python train.py --model="image classifier" --dataset="rendered scenes of toy objects such as cars, trees, mugs and chairs" --train_examples=48750 --image_size=24 --crop_scale_min=1 --horizontal_flip=false --targets=["count", "light from"] --num_classes=[4, 4] --arch="resnet_bottleneck" --norm="batchnorm" --activation="gelu" --channel_attention="eca" --depths=[9, 9] --kernel_size=3 --stem="single" --avg_pool_shortcut=true --widths=[256, 512] --loss="cross_entropy" --init="torch_default" --residual_init="none" --optimizer="soap" --beta2=0.99 --lr=0.0015 --beta1=0.95 --shampoo_beta=0.95 --eps=1e-08 --precondition_frequency=50 --max_precond_dim=1024 --merge_dims=true --one_sided=true --adamw_lr_other_params=0.0017 --gradient_centralization=true --steps=7000 --batch_size=512 --epochs=73.5 --lr_schedule="cosine_restarts" --final_lr_fraction=0.01 --warmup_steps=700 --weight_decay=0.5 --adamw_weight_decay_other_params=0
Rows from block 12, named by matrix and row number. Each number is 128 + 24 x the weight over its row's rms, rounded and kept within 0 to 255. All counts start at 0. Numbers have three digits each. After the name is the row's rms in percent of the matrix's.
# convs0: reduce pointwise conv (model.blocks.12.convs.0.weight, 128x512x1x1), inputs 171-341
convs0.11 103:148133122150136150151152123117104134105152144137157109138115129128137102183104135147119126131130126136126151100114106071126121123086090153145098127127102099098120162096170098112201131107070182130167099143096093111118147130112113103115133107116101135119148107134138144158143123152156167118167125147111105127094123157148131117185131118112140126142133123119100152136149165155133141116119115119101127132144150107174137105103170125139099155130110139149119158172148159119191127126130117084142124120105141138090157124113
convs0.12 097:097166121158104120166137136170117143094109119096094103130114134135128135130105132090122172121130147157122157067119110136113137123074141120148102131131218135134167121142148131138141112134114108121121131132152142159154118115103104104088094083135120160140138161183137151133116108120154161140129129151117109145133098117114099124128155143148142163127083095159116144122131106165173169160127126156135135167126113095171135102113103174090126107149128123096164139165109109101132086111165118113118134126151084098129126127151
convs0.13 100:127113139108124118140163105117112162148121118136095122137149174108158131151182108138115091147101106119157152112124110093107150122089139160119119083115120120105119141129137133163113141163112127128134096145123080120119122108131142120097113136165124138161194113169144129136149110142189119135121100104117129137124137118109112114117152116149137097126154126137158149122121119205155174110156135148123106135085090126151098096132111149100117146123184106130133159130100087120126134152145169140114158143096110139164088127081
convs0.14 103:132107119098095126111130126091115146140161102142126106132104114119128188136090136113136125109100126137115123109173153171171133107132117163098116105103126102117153104091121120094123117147140178103118087121143124177131113127102147138127121157150133101137116118176156096142125127138174121128127141133119142140104158126149103140133144129111132094122114117189126121090163146146154122145106148134099106122124129146122139106088152110120123107180112106080182117209130135099104124153133112127104103118065109152161156124094
convs0.15 097:146130125150103132094153134143126145148142155133139114114155121157105128126084110107154101108117132166119150120119086109163183146097151189178088105092126118103111107105155127090164098121109106133139149143085092212159152125129100155119105124132194117147142138154157127132152121197157127121152105133095145124143143102090153115109163111131125126107120120199122155130080132134117136162153107136131102147136127137131133119160128110121092114168127166121127129130120128150163081125115159107122072128126141116146139110084
convs0.16 102:139110164098117127117135103109141170120147126082136115108104117108122107144136140122090180129145129135122128134130130120075128103122131109131144116141174119143143089133146117105123154094131173122176068098171132171149148107116115150116103124124164101124134098098207115120118138114140123115131127156148140130133117116114101100125133115107146117108143099144106136112153100113153140118132113132134108132131153139153101103118170087128116161146115134099151088153156129151108146167115137169126118150181111149198132114102
convs0.17 100:136143107089156111113095130138116130111122146134183118143145141129107138148107147159149099114117122110163122165087123104124118141147091114121103134119140113108139097116128156151115127121111134100115138123156155105139148153114127108117133127115151165117180159115110131154113132102096109155146115107128111132136102118119122129180099101142122143127100204151163115129134112117156132091169108094114156101112158187124144132176167123139131125117085102130137214114196090103140138144115131137121112144129115159101079113148
convs0.18 094:107100166128122099120181137124154110155132117110133116136154146104126160127087135132126124161155130145106098132109106114153112131164158156128139138178105108176127131133134142112152140147102121102180161130123141134130176157177120105109126114106101186157131120123111102128157168176118073130178108095128135111120131216122131129096109114104126131162109118143120145088176115128115121184116126126121157149134145140122130116149130093107153122125170134115143135166180138087078148154105157135088117094122132108098159128150
convs0.19 101:109155132127138200146146125122154129120126105099113116137138141123167095127135125111123145176120142110149126107096138135151083113150159143099104144148130136081132107130156107126109123145130118140150124130174110120177112099133121120181166137171166135094181163120210105118143190101127103147109116092089115153118125112113154125102136127110171112127138092130115139111119107142133116131159139144094143120190133115136112141141114136146119126110112124101141109133109157131110096133093157103140112088120098163135163152095
convs0.20 098:125175142136118123135119115122142122137124113138141133110140140120114090102128113129161126110155091138187159086130110122153137126126125141120119115080157084121146120134134113117138136102137168168095126148151112114124106093127156143105105139129139133096124118102149098152147111091185103170146143135163151134125088119120107095090136091116157153121119105125196136134105129147124136138157117147107116164117130135087130095114099153162141107185164139112149154154108095091147165105170136164111138158176069139102124165126
convs0.21 103:156122107154079147168144121102112145143110146127137175104135133106123127141137099178142186134146122108114107093154136164085102172097122125134167136070147095158103141095109107187088131127126116114097136133141169116096078128125107151105116165180133160095073150108100120145136118116149120128177147111114136113091123109114123099152106096129091166163142143108133098142164110118134136120111138132119113106095158169170143119137126164125176121135183098122115131182113124132158189097152111106141206140099118076172127129160
convs0.22 097:121126102095158115103187132134134097084125144129112077140112183123147134141087111109118160152123074137139134106187128153124106105097117108154102109151116069114094098126151156190113160094147178151156154134144135095150130126174108128093132110110102140175122130182097097186160179134137111122123129132108119109129173119095137107147128128151133134132098106159100105149139130143142149171094089146137128110129121105126088149090087126054120128133162098154124094129132134157127110149105150108188109113154146153153093129143
convs0.23 102:124138128124113169114122175089177142100153166198146169152104143112116130105135124152116142122146132087168104147119145122095125118162181103094122135091148100124139141144128143124122128142130123094091100176145108109124120153128176160128127143183138148087106128119119122135102090096126105147102129112103139118133116100123101095141137156115135142109119128144150151109141113104132087117125134119138157132147101117135081149177167119158135117122129145126110095125081099107130110192145125150129118126095125133143107108105
convs0.24 097:133109144110148121118130119097182170141122136079152122133179101138083131161102085149109148122098092161160110110128152120132132145104116137115144116146110158181094134120107174133138126148190109107098129143117133154164118138142133157094102135116118170181115162114099110118132091173131106111141147113159137118123141116122119132090135142117102159087129146138114145133113112113134083127117107136147139118139158110112141135087123153129160129129118141129141131129138139129131088203098113138149083107127104113130094101108
convs0.25 101:085136118151189103130145130157112142115155103144074120159133091127140120112106150101111170125104134130112180147141161121097159120101096112121096111179098113148126153130123117131147125106098140153187164150107129141141184155158098119127105157142116112151109091129167135112135165108080113159127163155139116123137152144105154108172122141154164103127140144115104124168100123106103139167147119181105191119186133114096114127122135081096103139100130091124107150147174154128134094100149143130104134115140090187111130105122
convs0.26 104:125173135102129139095132146126150135134133130095145133100141099145104161126130101132120113119117141173147138100154105079115101141118082217127086120131122128102172102133125125096103107102146128151131096115149082128127189101121145089121128110124147109137127142145113109082126131130166112105147127191115142136119119130125134124127118121139152126118125088164097126151139119122100110105143130142121140156169130202116126143115182110133151119126107100112122127128107117121106131158065122118140093131137136184143137124104
convs0.27 101:116128144100131129125142100113112119097107124159123087129089148124116084182196144139102198139138116098137109106124160154114071109106121120085155134106130121141139129127132171139111150148135156105183089126138115132094122135118136139128156157136167142125140122135178112163131151114135124164159139135136143109129161137127109130143104127117105107136118122149148104112135112166110150112113129137130083119086138103142124151124201125121084134185143128129156096136143100142115120102112081189120120135098117156129136116094
convs0.28 098:168119124114114154114137109118126109119128107129089101133117123157122115130143191156104132142127161112137123107163132104139101143086137161136154115116131105145112103133090123154090157139086113130113157117123134110124155171165085101103153104120166153129101116127124120137181122139118162118108129127120097115122141109137153129141103108117119092163150188107165095121120130132133091157144124121124140124167160088135118163083075112134110113140128143124139100160136192173128156094142165128124114143123196106106149133103
convs0.29 097:137108146112117057159135114108131148074100131124116098142110110128112136131154121133164137150125121166146096111082130154122136148124149138147133094119160168098111151127131123158128136134103133124157145165155101158110157094100139156153139156160117151122101159155197128140110103110145130108108117151122104109155115144161115083121171116140161118110166151131132092117181110099111086144145113108101148126143135181130122147112141162145095111108153105112112133151151194128189139149121101136119104122132114116160136122106
convs0.30 096:149120099125167096166139080122094118144121143139155155130127147116158104130200111142108104122095159118133120103147151151119137078114129165145125117106106142116143154124120124127099122128126169092135113141132108173101148110103144145180076092140108115088144114161170132145132113144120148136123097128155119117115135121115153143138142169100103096116130134108166139110146162137151136167117140144152163104108100125113137153132152127120091131094161147117130126151089090130146117157118102113101152149103094127128158115110
convs0.31 101:145099124119131107099121114123130146103096163089136103144143117125098132153153103134101112120096143121138136155125134154092144126083131117135096143133123121118102105152126157152120096119163162081187121173100122126119143090116112138106140106098180112182126144130175132171139127127132145128098116121109073145151160133096156098133137154159148172174166116133123185109125118122140113158127168107160136110115127148166138137137120133095077176096123112174136159119179131095106122148173127121097129133133112108156069115079
convs0.32 101:091121130182085155114132142154106127124104135167126145136105114108083077132107135150106152149185124110112101150120139110131131123138106142140154129091191160162118116110160117103146135134126174106099167116112111141089154106144112169115135134081148116101124149113132104131134128137136086137103146128159067138106135146127132147111102116126073129145179123119155169121139096153123150121176126115107122122139144122120133097127102145085142104144170138129131114093128118128115119173144133157126149120156085176159138129129
convs0.33 098:111123079174109138121116148123144101119137116115140178103200120140116090197121089142107108084142137110148129114107132139110125148093122175134146132114126094122135130131117199134111118136124130102103099142145108127154144109103097130114142136132149144131157131179151125126119116180126150131119125107114127120112102087105164109137127132124120157101087117124125215108135110179161165153099119137152139173114102172135108144118126114185092162129133147117133152159143099099094142126127138157140150097112102105148134119094
convs0.34 102:142133178091085112092156130154112126104204130109137135110124201145115093137064171122100155153117109116121148146122144106127086085128124121095098159124121115129124112146097128136131162122088135154121112124160182122153129150098128106114113089115085153135169149153142132110118077118120164126155166183108124133176131098127143095105188117151100132109101092138187167140150149088183116123116108111110156151125154116146105128101132118117135126155115110140111115151163147163130126129116107186125110128109126133098124128164
convs0.35 101:130119114111134094123127133145137122122106118121124087120144093141130156152127091124122068091137124149129135123141127116164167129111120161173113123097122121094103104159178093092153121107089068145148147154146111105074177141112137114152108106116054102102168133131111120106143123124157147125139100127171102146144127117100097147112145123146174133144090109134097145101152120124120138146174094101120069137103198145175167106108147124108174089118126161116137077105107148157157111105118121114138119150158134129139134111147
convs0.36 099:100105130103148106132096154154141193140113149105143134090141108138119097167163095186127154094121136100134119148106169110088141164119145120127130116105147072127099149128120188135124146098122107132128089133112141161144114101114112090151154111145106133176101104140116170107135130096121111117156111122150149124131186113115128088126115124173136118134096147158118144141079147118111145110128146178116108139103102141106130110105155143152108122122134125113127107132129142088133119118153142140127113190134127081118161139149
convs0.37 096:126116130109139182138133143171093113105160136144134096144156125137144132151112148143111119135151212122126184113143158097132067128112105152132154133129122170107112157134120123151088139160141102160156136161095120148143161115111136136149151164151108134108101141120097110123105141106128135135092120182113131107175138089136141122124159112109137161116159125125145123139167150140182124117092183153121112156118120113114114111142127140152112099147124102079122123123167094103103100124126113115096086127152176097094121182125
convs0.38 100:107127162139162166082147190149172117141128152157128185115166120129129140133125095143101115112146145104084137165105107083122105096140125116174101125148112137142133134095140128094142124136122118145125116121122142099110091116175118105122121116124112161133134139169081077133125086161121103151119179101139099148133122105103131153174104106151092107108154106120140106154119115108070131107132129135094099124121120112116155129153093095163133111103136139134110156136153166095132144093106144146169139113102118157136154144115
convs0.39 100:113150123151105135153128113124114111149125133116110138146158128141113149105159110111129104090128098183154146147128129157202197118129107168154152151130118149138094124140137149112128126128133099138144111153144132112180088102141119150108130115125150149107098138134153104069163091130140140101160158095143135104146099113096158101098137112108121122116122121135104145159119122136127107169125110129107150180088133088121125151137149147128134094095101148128139118109138131115133108103124148178117086102168132121145114137122
convs0.40 103:149124110114115137126162113107143118118138140153106075132156104130134129125109141116174120115102130135135132156103113157168115113111125094147125110144121118132137142114141102135137096133117148125136162162095109115184156126099134133125151144156179131140108096094155119206114151090108102143117117134129163145117189098100133133158092125159142117132139157152164121085143123130114116149120150119145150120124107100103132118122129089147145155135157131101128138158144207097069138124125155121092099113114139136129129108070
convs0.41 098:125122106159122127160155144168089119122124125077164121083103115111151100149117124129144108148119113095095110147153105081147135101118100143121132139130091148120129090167113158163156096079145115119148108136144146111125146120126187095130121087138125105134143118106100116071150117111158117163173112107125142130128142127127101110099111116119089174106129109097145137123151115179125156115083122119112097121130137143121127109118121133128107088089159153102139120144148115140133131117209114117151130124143152125176110215116
convs0.42 101:165134098097095179108114089150116159098121148140121135133112121091148118089151117110116113121124105171135118112120089101114124101134145127126086115111141153129146128119141109128145159105123111140113125126132124120117112118103112152112102147090122119075136174162119110142093107084148102109142111130097129133141135145165092134112179110155124163138140121148125118151158108119167150148092136123117101156152121128118104112148127120117090113148116129140154106144115098169124118120137172144153110113122152105182124150092
convs0.43 102:155126082165112155132128119132135148141136126119135087128123101142114128139165110125151111122146128097121147144098149102094124120086117122103121137124100118120122156135120170146138125115141089174124121139119122119114174097146213084120121114111158118112092098155124128128086095116142132169185134144122127130109136157152124098125115118097114126108124113121118126137121134180142131104127143129084133127128126111129113101123116143131103098104118118107110177118108177163144123108148122162079163103137177121109154195105
convs0.44 097:137109129098112127126091109108134148115153125111127139143129169141122131152162141155145112148147135109098135119102139119129173097129179106152082139139122114170138108130110133173112142130165144125112090126111110181150112097125136114126154114159136136142100134171216145140101174135104116171062135111187100116162127119094144129146173119159126164090159110102056145121141105115152118112102133101129139112121061152129105098129153128135098137124106149087112127145144123123110163161159128168169116088110142150146094135104
convs0.45 099:160178115099104112150139124127167120106078085133136119132122143124141177135107154118100141093111118160185150109158157126130113108123083146124151130101180124116129099169123120103125150087147141156134113148130123159121151137110136145108119152178154117134112134132141128152107085118174170184131115154140142132149086111098126097126101119165158098109097098124098125109140118117164140113114100092087127103102129073098196127101155138150130107194129135119162121179160122148109148112120092117115096114163120106196109121097
convs0.46 099:117140129133104139137140159121097135139131161153116126106117167154126156103122090122087128105120182204114160147168111087093140102095150133152114147146112191120144175139180103104185119124154101202120116176083118140126145124162122106151158142153160135106098096151122150125122109119114127149103117118114128121120116132131137137136132070123155107092135088150122095152118151158149148157123140137107157219153098105129124122101121116138083122139102139094124181123122117100111098089157112146086110116142169125117185140097
convs0.47 102:120126127128105147136089121150110127125111090125142140165112114140139114139106126153132114150125126104119122113073098110121134114125131130147088094137139125159143132104109150141123127132107150117137100106160145141123139088131102145158115129109088141132154142123149079117162109119157104143103123124108106086154089125126121108145086135130115137109199130124126151130134115116101138110112161123136181131142140121062170140189152158134106140141134159132132183124202113103138162130165082137116132083105123132115109120129
convs0.48 106:126085151123137117137107149138185170117129120114087125111133144147134171117148146119091143090126164103143139138116099146088126126171127106091157154105141160120148111118128142128117070132149086135145089135175141137101066086162160140148156178200112098137130141189101137119122154089107116135130151116155108114164099158130143104141121158117117101129137160138134089137133126100193150141134144122183134115135117118117070150195144082125142146135137111189115090105124084074139087141132135159125142159140134114123133143150
convs0.49 098:137135125158084156152126193114098117118166133149136109110106097099103114170100145132177113104110092126152112135114151188165116104187139134166100143120129108112126133126138140106150168130156115089121162113137140109151106121093127141096173114123127171090117146118098117124099100150122100109116137113150122157117104111140095094148120128122158112112128095169148148115114124182131121146114115120160119136101095146126143134091120119205098122124106147110133138131138135115104127158131102169153104102119160135118127127162
convs0.50 097:112135127151126149134141088105096118121113115116127124127143135117117114149092135094136101144100136114130121150103128096134122149101144159128133106150105089142144151104109150182130115109106122153107136147115101137078136114126154125106102139181122138120112116169082124136134140118197104131176085138135142110102143144103127134109135109083135107109124096131105082114101125151129103101125131147110129114153142154101148117162163137121098100130162169103156159167136121132136138123169151108121145077104127149123123135111
convs0.51 101:127130133151120131135101101097133111121144143166139104108122162111122113108151109130117209080091100173188104078093152151153137115119103109165168137141153118140134113111164123129106108109137157144120114133114110108152110134106124150138095122097138153108101136115161129168123128142121155175120130154118138111098147089132159128141134123137121129111143120091138178142182150137118115135107107114131112121128147111150162116112148104140100151188110101135174123137117116091157126119137133118101115167135087153112145100118
convs0.52 102:129147155125130127160114137130128138139138085109106104102144119159146156081097139162152126129121101146119132115143108120100141117135154113138121117162161161124104116147093151084128119115120123170135186125134140117121113163125142116143148105110124118131118072145166119148084161135137165080121162097116155121117129188176153102135170120159089138142086128106130079130106155115099145118083122134093100183123153149126140092093134145086081129113199115108154170133142130154148105139139130121110135131108188129153133108150
convs0.53 101:131148148104095134123120081148091144142068139136104129096124138155149123127133131117096142123183161143112148144158122140130113139089155110118151140107107145126120124162143118158104134145101120134084144092112118125088144104104112121136140116102114122142082113112144133107128151094137120102104114166114102106131090079098131138137117151113105106120196145122101115124115137151153155107142145122144100186107111153158101129155128117158126106123182154135155102118085111140101121075152082101128159152149117140138186159083
convs0.54 101:122145120132097099186135129098144127162120077101121121125150153149125106156128118109154124094157106129178134099143091115127152099146133141136134138107099147127131111129128134119121119128123111116159092144140126092107092133133118139176077116165113117135154144139148146107159157140121151142139101104106111129142095096092151125109159152151207157125140114150099166099117128157120109148094154119183144102079133120165089082142124116129138137130121148115115120130126081126182102123132134142125157114143106104129111115100
convs0.55 103:129125112104114125106104109119129093126114133097115119121163118140143144135150131114134146109119125102122126140169120134117159110105116126108119130139145096114136112131153153107099113093107171126107070103113133143145129155092153108143113103134129131113143121130139143118108099093151173104098148123137137108144133079133151157123149138127157129108133153160111103109147095126189157111099162143074130146123144138126116114107178105113132128102098199124146161134090125157071088110118099105109115111114131110109126138107
convs0.56 100:125095149126137157137145139134118137186143128113083150163136116141165111109121131116133107134118131112143113141101125104108097143150110095158123157141109098137148168151123146134168099154111093111157117126091125121085149156168152122122109143115133150138130124123066162124111175140095137124132129091109181075098129182162150134112165129158147121139093108119127092129096120129083104101116150172127091129142120113126103102143149105120139128150096080130139101133118115114155147197130131122104104158101146108141188150114
convs0.57 103:139104137177101150135117152140097153141114112102108096115129172111132146105133144147124143096120172115137106148174123114150068138152146143099160136135116181109148140141155112143149101162137081082121084122138131139122112189111151169113122151186163109113143125137130149134141113060109163130148117107131150114117142103135099142131148120100136104146146159101122099102130109169114108133138097120096116122098173129121136171120136085123136104123123095137142145125131109088150104164142129082128093199125094109149147166124
convs0.58 102:165150134108149106098064115113131140105136100117107135130106087146102120127130124115112109123094117135149141094167130133097104139158115143132136140154134116118090152130126119133143128076128094130129141165124174121107132148127134124120099162135122130116165133127114110133126097088169134096112125177123113105133151127120121096102091169119121071154125148114124081146125124137206140114132175167129119096113058144112119196133187116087096093126081105145129189144123122116162146146142095129109128158110135140139109089151
convs0.59 097:126179108135180143152142132130124129136088109153150087118113125105118119100126156115111122108111138163131136133096119150087132109172093121157164130121159106088115071130140112156140134135157160188127153130133123148077176117118128120156137142163137083141114134159131098175096141111145149189134134204167115106129117116125102127114103114105088147116096097127109130117136125114149169100119138121118129127125137130144166126108170101134103120152101099140176111184134152116114132104160094126156095118144116115181119151130
convs0.60 100:166088141123111085138168134123126141095125104137113134093133126133126140159134137073163107118140096149100129101156126118156130143158134151109101131127137135130100162132092141138097145131096121138128139127134145109159120100133143105123100128144162165178149131131114111114113094117136149118154130073144121145114131142107131121148096180179127148161134129133109144114098159107136126149134090101113104157107078125117105085114148131127130099121131102138115086149119137152142135109134144099139165109127116139114076156130
convs0.61 106:137105111131107129119142104090184103121114140140132110098101130114122125171130077153134146082113131169138135143166119167116119086140108171097165128110122153144187089142086117111125147106165156139130151165112133136112108129115088136095204133146135120145112172117116156152094106102127126122125120118113104135150145149121113085136123111143088128111116126116198096109154105169154165124109128122178130156116130092102138123117132107119106173122139140143140132138129130147116129140115141119145131152105176154142090117123
convs0.62 098:116201128147105134126178108119122099162133099128221122107121108135133110114127131143157126158093120154103152122083106116159141136123117098141110126122159129146127191123133122127121139156131128160109157139111197150114117104101138125121101152123139134163138172145087106148125108164195126140178122146117139108116138143103101121138130105168098135132135102149132139137094093127136169143093103127091110112152168173115140127123146156130103121125144110096131095159130137113124137132136081102155130114121104158148109133132
convs0.63 102:128132111114154102146117119126124113167144131176151093131085119111177121114126208108126139149121133125139121132120158140117123114111065136120135141150158104132123148146128088121127130134119132123149110124149169110073072087145140102124096110107074148123134142135104109096169156185137138112106120130094185115134171132112158163097147116142099148156086119160117108129164108107119127172135123127135110142090146117151143150174109094108134102140164136153131132147115194091112121095158172177126153160133099100118204110120
convs0.64 102:125161095156119152124114169106156103095131108148135107165147144111161157109133154122111086162120111108166133124128105111121122119159117108114099147134132147103179122101148122107206111111155184123150127123163142111176134121151119137097115114144114124143156137137131101104162132100090117090125141149109135158139097199134138118108171111161151135148160104161126118160085110136129109158103149131158110134125100115105103131074173114111146131098098069198130126091145151093106160128135150179127126095084108125109158106111
convs0.65 099:118148123120131152113118117142133156144129100121121120123135126116140146158093115098139145126138135129133163131101097093106123131160119104122127106140081098116115118146091136190111127110115131137115105136139114088134130121091144133111129153164135110130115104198164128193129198111164141124139141081155112119119159144123132142139135128179137141119142136112108105121126105123155153124111125159126117111101096096103128112186149125140116128123112105148167135173147109117146127111192093141132164139141120140124099133135
convs0.66 101:112103135083146128110147142177140110128122135191120133135168136111099102115156142118103141101166116114139125151122153097122072128164156135132126115142151143095097117155145101104106117115134135125126087124146086102144114094154119153151134109114168156132154113138159121133135110106157107165133142123083098146149113135107124086099141149168139133135124164138158188113082114147124090139142139125099192179141104121121117124143141107099103128160144127130151135118126156096121108107056183152101157166139135175065117155099
convs0.67 099:116139124158186110137126189120152134142123073123118144094070103151160120123146160110130114144113152132114164115113100121136102125097106112136137129186112115120150148124108112173135119127108097093123104155134163106151112099139105082142136125184109128147169123175114144139143165178133099130132108100107125113103151109157134135208080158132113102134122108103109130158094136179119173142114119147127172165126132126112150144146130101125140113107110129105113143111144137140133153153157105136094118089126101110093092134134
convs0.68 103:117105133093139133123094113105106135170130128147086126139115135125122138181122109104118111114128110135140111121153141122126115121160117104119115119185117112108123108135127117094126155096136129097136169132150120118106144194137106136107066102093118109091126139127102128102174097120113112143117136120170112156176148131121135127127100138102087128131145110130105133135091148133156143137142124112196152163148143097131162146137088118082192143129144113192119154086115136126110186093096133119103108086129167128154143094086
convs0.69 103:115140155097109089146113104141129109159149075127156112108126150122085130085132124098145123124135101143136140141129099130111160104169129154166129124109136162111123135131171131169138154166123160181139153155137135092127143122156100129120078130147144136152081126147119125205098141154114127147107118136186120065132112128145147147105131107119129142099127121097125102126183127132138141148106104108146128127110182125145100093094128150165144104164130112116140112094126148085118178145122109144107116095146091105097177110147
convs0.70 098:114124111132125130114088092090148129111133112170101172132129100112127120110151117115229098107212183092134141135113103153119111105120123137150169165102172117117123144119136117104083142155154137132106102143156135158147127150115178110141141115127121114132149146127116112181111084134100098191127133124108149118179090141151127108171139164121121143098103093155114136144117108106123090114131112133143076124097097150177130123127186127132161103184137158130115101153115105100128109171103117139143153126113135134107128147093
convs0.71 099:116123121166118131203154139133118147111140132080150161132143145115117095103098130155163135133102101132115089163126160128113140124159150154114149134115093114117130122133123101147113109098125111128144117102118136101120157121148136145167171116165180113083114104127141139143130078123161163075088131163119115115118114138102137111107150100123108109088138137121182133155157202104116146116115097112149138137127143150135120152124154152142113115113131108075110151115151147148152108135155103129166134148125195104116156173158
convs0.72 101:136135130129140154134137125131126119098135115142148091093143151110121165096121112107146136143108099111143139124122124174110133123173136132118138146127122107096140075144171100178131119155132122151110153109111129109145122155154096135116119123129140140116147155104128121112114092127112129136107163131130158121125126154127111148107151141133118122105140112166161092141142103162116081118122100108141093136105131150113111093139132102110148157133159156165176127108123143129160131143068179087152140108121134139072162155132
convs0.73 100:137149109100137101146115121135139144155146129117124101131130132111186113119149171101140171133117114133126127090140109120122101136090157130091156175183107133130110101181096146095119113105103161095131088095148079156090128199130188102098117088093103110131112127173160171097136154127091173139107116118112151100097128131156124125111119128122119103161087116121101108113147125123183112154120096140126146130121085113113130097106132074113110114116134132137143076130128123142127133129100117150139163140130075095124117149115
convs0.74 094:117163114127160135144118152111155116204123090104156123150134139147116098107121143128095129138118123147160122102106087110135113116132125142118113137124142080125131129109104152119113140123098138105113111114138114119126118149134164136162105074123145158108154163121175126133164153132126158123158107120124124092117108086088152150091120148115131125103122136160147101127135142139134081099168119139105146079134131102121087178080101095094184103161111128132139130126094178132133174146099152115174106141109131169136123084088
convs0.75 101:107114155088147111107124108155108173132127122142132135102112131115137142133107102114130144107133095185149109121115141129161111139097116153156113123147191125159167131151118122115112141123114143118135083110117141110131118112144125089117134112120117122137109135116119104098179111175178120150146098123126103114096169104106112137131121121177141086102105122122123080125096164142161133136113112112134163116119139112138130162140156142128097156125124107140165117129160145135106116092135118127104101158171120124105172150120
convs0.76 098:115106128130135155141117138124131124093117113096133080159130086098130102106103140128108143120121113089090156100138082104147126125137107118113132112129133179137082110120112141083115106130129170138116148189122111104124122118116154105120141129129131120158167181138098118101160126112112151112165130082123093150106168111138113097157108130132138127116192143140126175129130104141137154157098120143143117177161159117122119085112103114150108130114139127130122128149129155213106128103127134147153123113131135114129155136120
convs0.77 101:154123098152158133118129158127120095133143172115137172110138102109113102108155165117143125130186110140106109144159202104176162125098073121095130108128140104113115151135145139121132115133094133136122148121120143138118139144138121118090084094123145162118126119129166144089132098157106154139132172136124198152088106149116114163114110132090118162138082121179126126132128140134114114120176124117102113195112153129138127110125098159105074105121139108126121169116107132107166118104110107114116133149135108169115113153159
convs0.78 099:095129128118138136148083135168152115125120127122170117142110124119123146142109142117076109149121122143135103135128124142133196118150122126115104098150111162130117146117143118137159123134148161115155102094170122145105158144155102099112116123091118090147136132119165140101082119100133142119129198158130112108161129173134111128128096134131123144104174102164100069156107106133108118102118090126177103143092155140136118138167144173135130153112074144174120125125155163120076107128137143093171103132119132151144063131136
convs0.79 101:147122133130121122125138154132113161104126176113153130126157080144144119167134117116132128087138114135133111128147166125140158103163168096156083081135102136114161141107140176119150169121158136117139119161135119106135140114106089123120103115126153135133116146121135148143126153135143151145120099123154157146105135084082185141136110137095096123144149092127081141137098169125141127138129085145152107095090125110117142092125136098167074142110142135092118084141162121110102149065122098144134088129136122180115176108087
convs0.80 096:138110152139183139126100116138122152150139144107101109129167130130104120112118092128112137109096107120140164112108126109127176104181138135141119116220148135074094135115207152082130162099129166128113113133129104095148132164149117095108119137112134155137163158166141145131096106110143118133186122117107159143125092115194131091158122106143130116104164075168113096152093113126083100120167138130124120134160124140128139153152163121135111115116094124131116178129103122107116113060132172119118115105102114178118127125117
convs0.81 094:112109106110110117160133107132169097120116134138137157125127142103152128124167122175152105113108151140151120133124145114117118114114122138115109130124142182099161094106102123126105112125133056113125156130125142173157097128149149091148125093110132121062150149144103149105163105116116145110128114134151151108113132128128159089119134165107101132116079136152173112130113183141131105122106169118117164131125106154118094179166143131109118103112104144111132112108136156097140129131157162173085102141105136103108153129113
convs0.82 103:133141115086106129113131136124149126163129111087136120146124141122128169115123143127119151111153124128184124134120134141103113140132125107126118121079183166126126105181134214117135132133139117153176103104119155125159104101124160118102166144168097146128105147107092094128106110101113096158163113136142120138105129122105114106132107133139134089138129112173123154104117100098101118107113130095139123133105178139108127114134132090125170136141114140122158131126159163137105130109123133136147142118146157103183106103103
convs0.83 096:125138133133093087154158133179160135131164113113112107132158152127123105132091165098120150127125077102143098097104109073154159109087111140110085148130109112152121111163126118085109085148100115120168128144146221107156101115143167129127076090129143157143079180088084137149125113175137142150163132139138124127118098130096120136125112140164149158109108140132132133123141111104128115133105140079118111141117147110157091121096148158098148156148174127121122112142175170153114107154142120149112124106159112118153149114182
convs0.84 092:124170161118124096152129101099134134163154121090120139114126204124092108143127169123133174101151115169157141103091124131112145134103128127109097183112103134124170118144093103126107102129173134145131144119163121159148146119126130140105088114115134145146115119172147121103117092147141201137108120145115131128137114153091149123107155113106091122100124115128143126112140105126208120133122112147122116177111160129112145092132123149147106140147130141107170108110140148122089125130084138130103107165109118078089145150133
convs0.85 103:119132128130124137127165099093097167092103155108160105101124101124090134101114126112088163109103119128141089122126144128097126131140099101123108100094162168146111104108122130117142121129141136129124107117111166112161148087132154158153105131123142087170156155113118116149155122111135117096186110129144119133127133124118109124126121154103101149141115144141092137149140150162135137140096146107107114132141135161105118123122111129119125122117121107116130109116142163134166124170095156166142146135118114117134128114147
convs0.86 100:102113155176109148133085154123145143159116126133104137147096150116126117148096151131128100128099163114156161139149121107092136114139233154141135157111099123157156130134119135140082096130133095107126129155139110141086119131118127159118127140120116144136141136181148122124139172136124143089108093076116149092151144105120105118108126116171094116103130118097122150120154093156136125140091127146131153161112114142098156096135121128174132148153125112140130149137149124143134148087127132124150078118141115099115134111131
convs0.87 097:109150101165132152088105138085167113093118164126103145127147103110150114153155143148087148112090138118111127135091129147183130116131102141171206129146161144117092119125110098133131123129176122125085137095141093187136125117132162137106167179152113123147167153134119092108119128103119093187126134108133148126144129135133103132135140127118133166124118122148157124108120118183099151118144121109137123124108094108117104136189160128116145139133130124162123121128125126121142085086173132150126149121131152120200140143142
convs0.88 101:164147139127106115131125148150116087118148078123144086108158151114118135124122097107150131110125109116140124121127120154077073124182097106120102108135199127128116091128208166114127126128117164144115171137097200120123108139119124131142142135116128116135145146132127096134106114105143153114142132127140136139084112126129114115150117133171134100140133121109114166110129126127109169106115137116126119120124148101140145092147152157111135126144190115091141118140162184140109137091141126094139139076110095154147101058168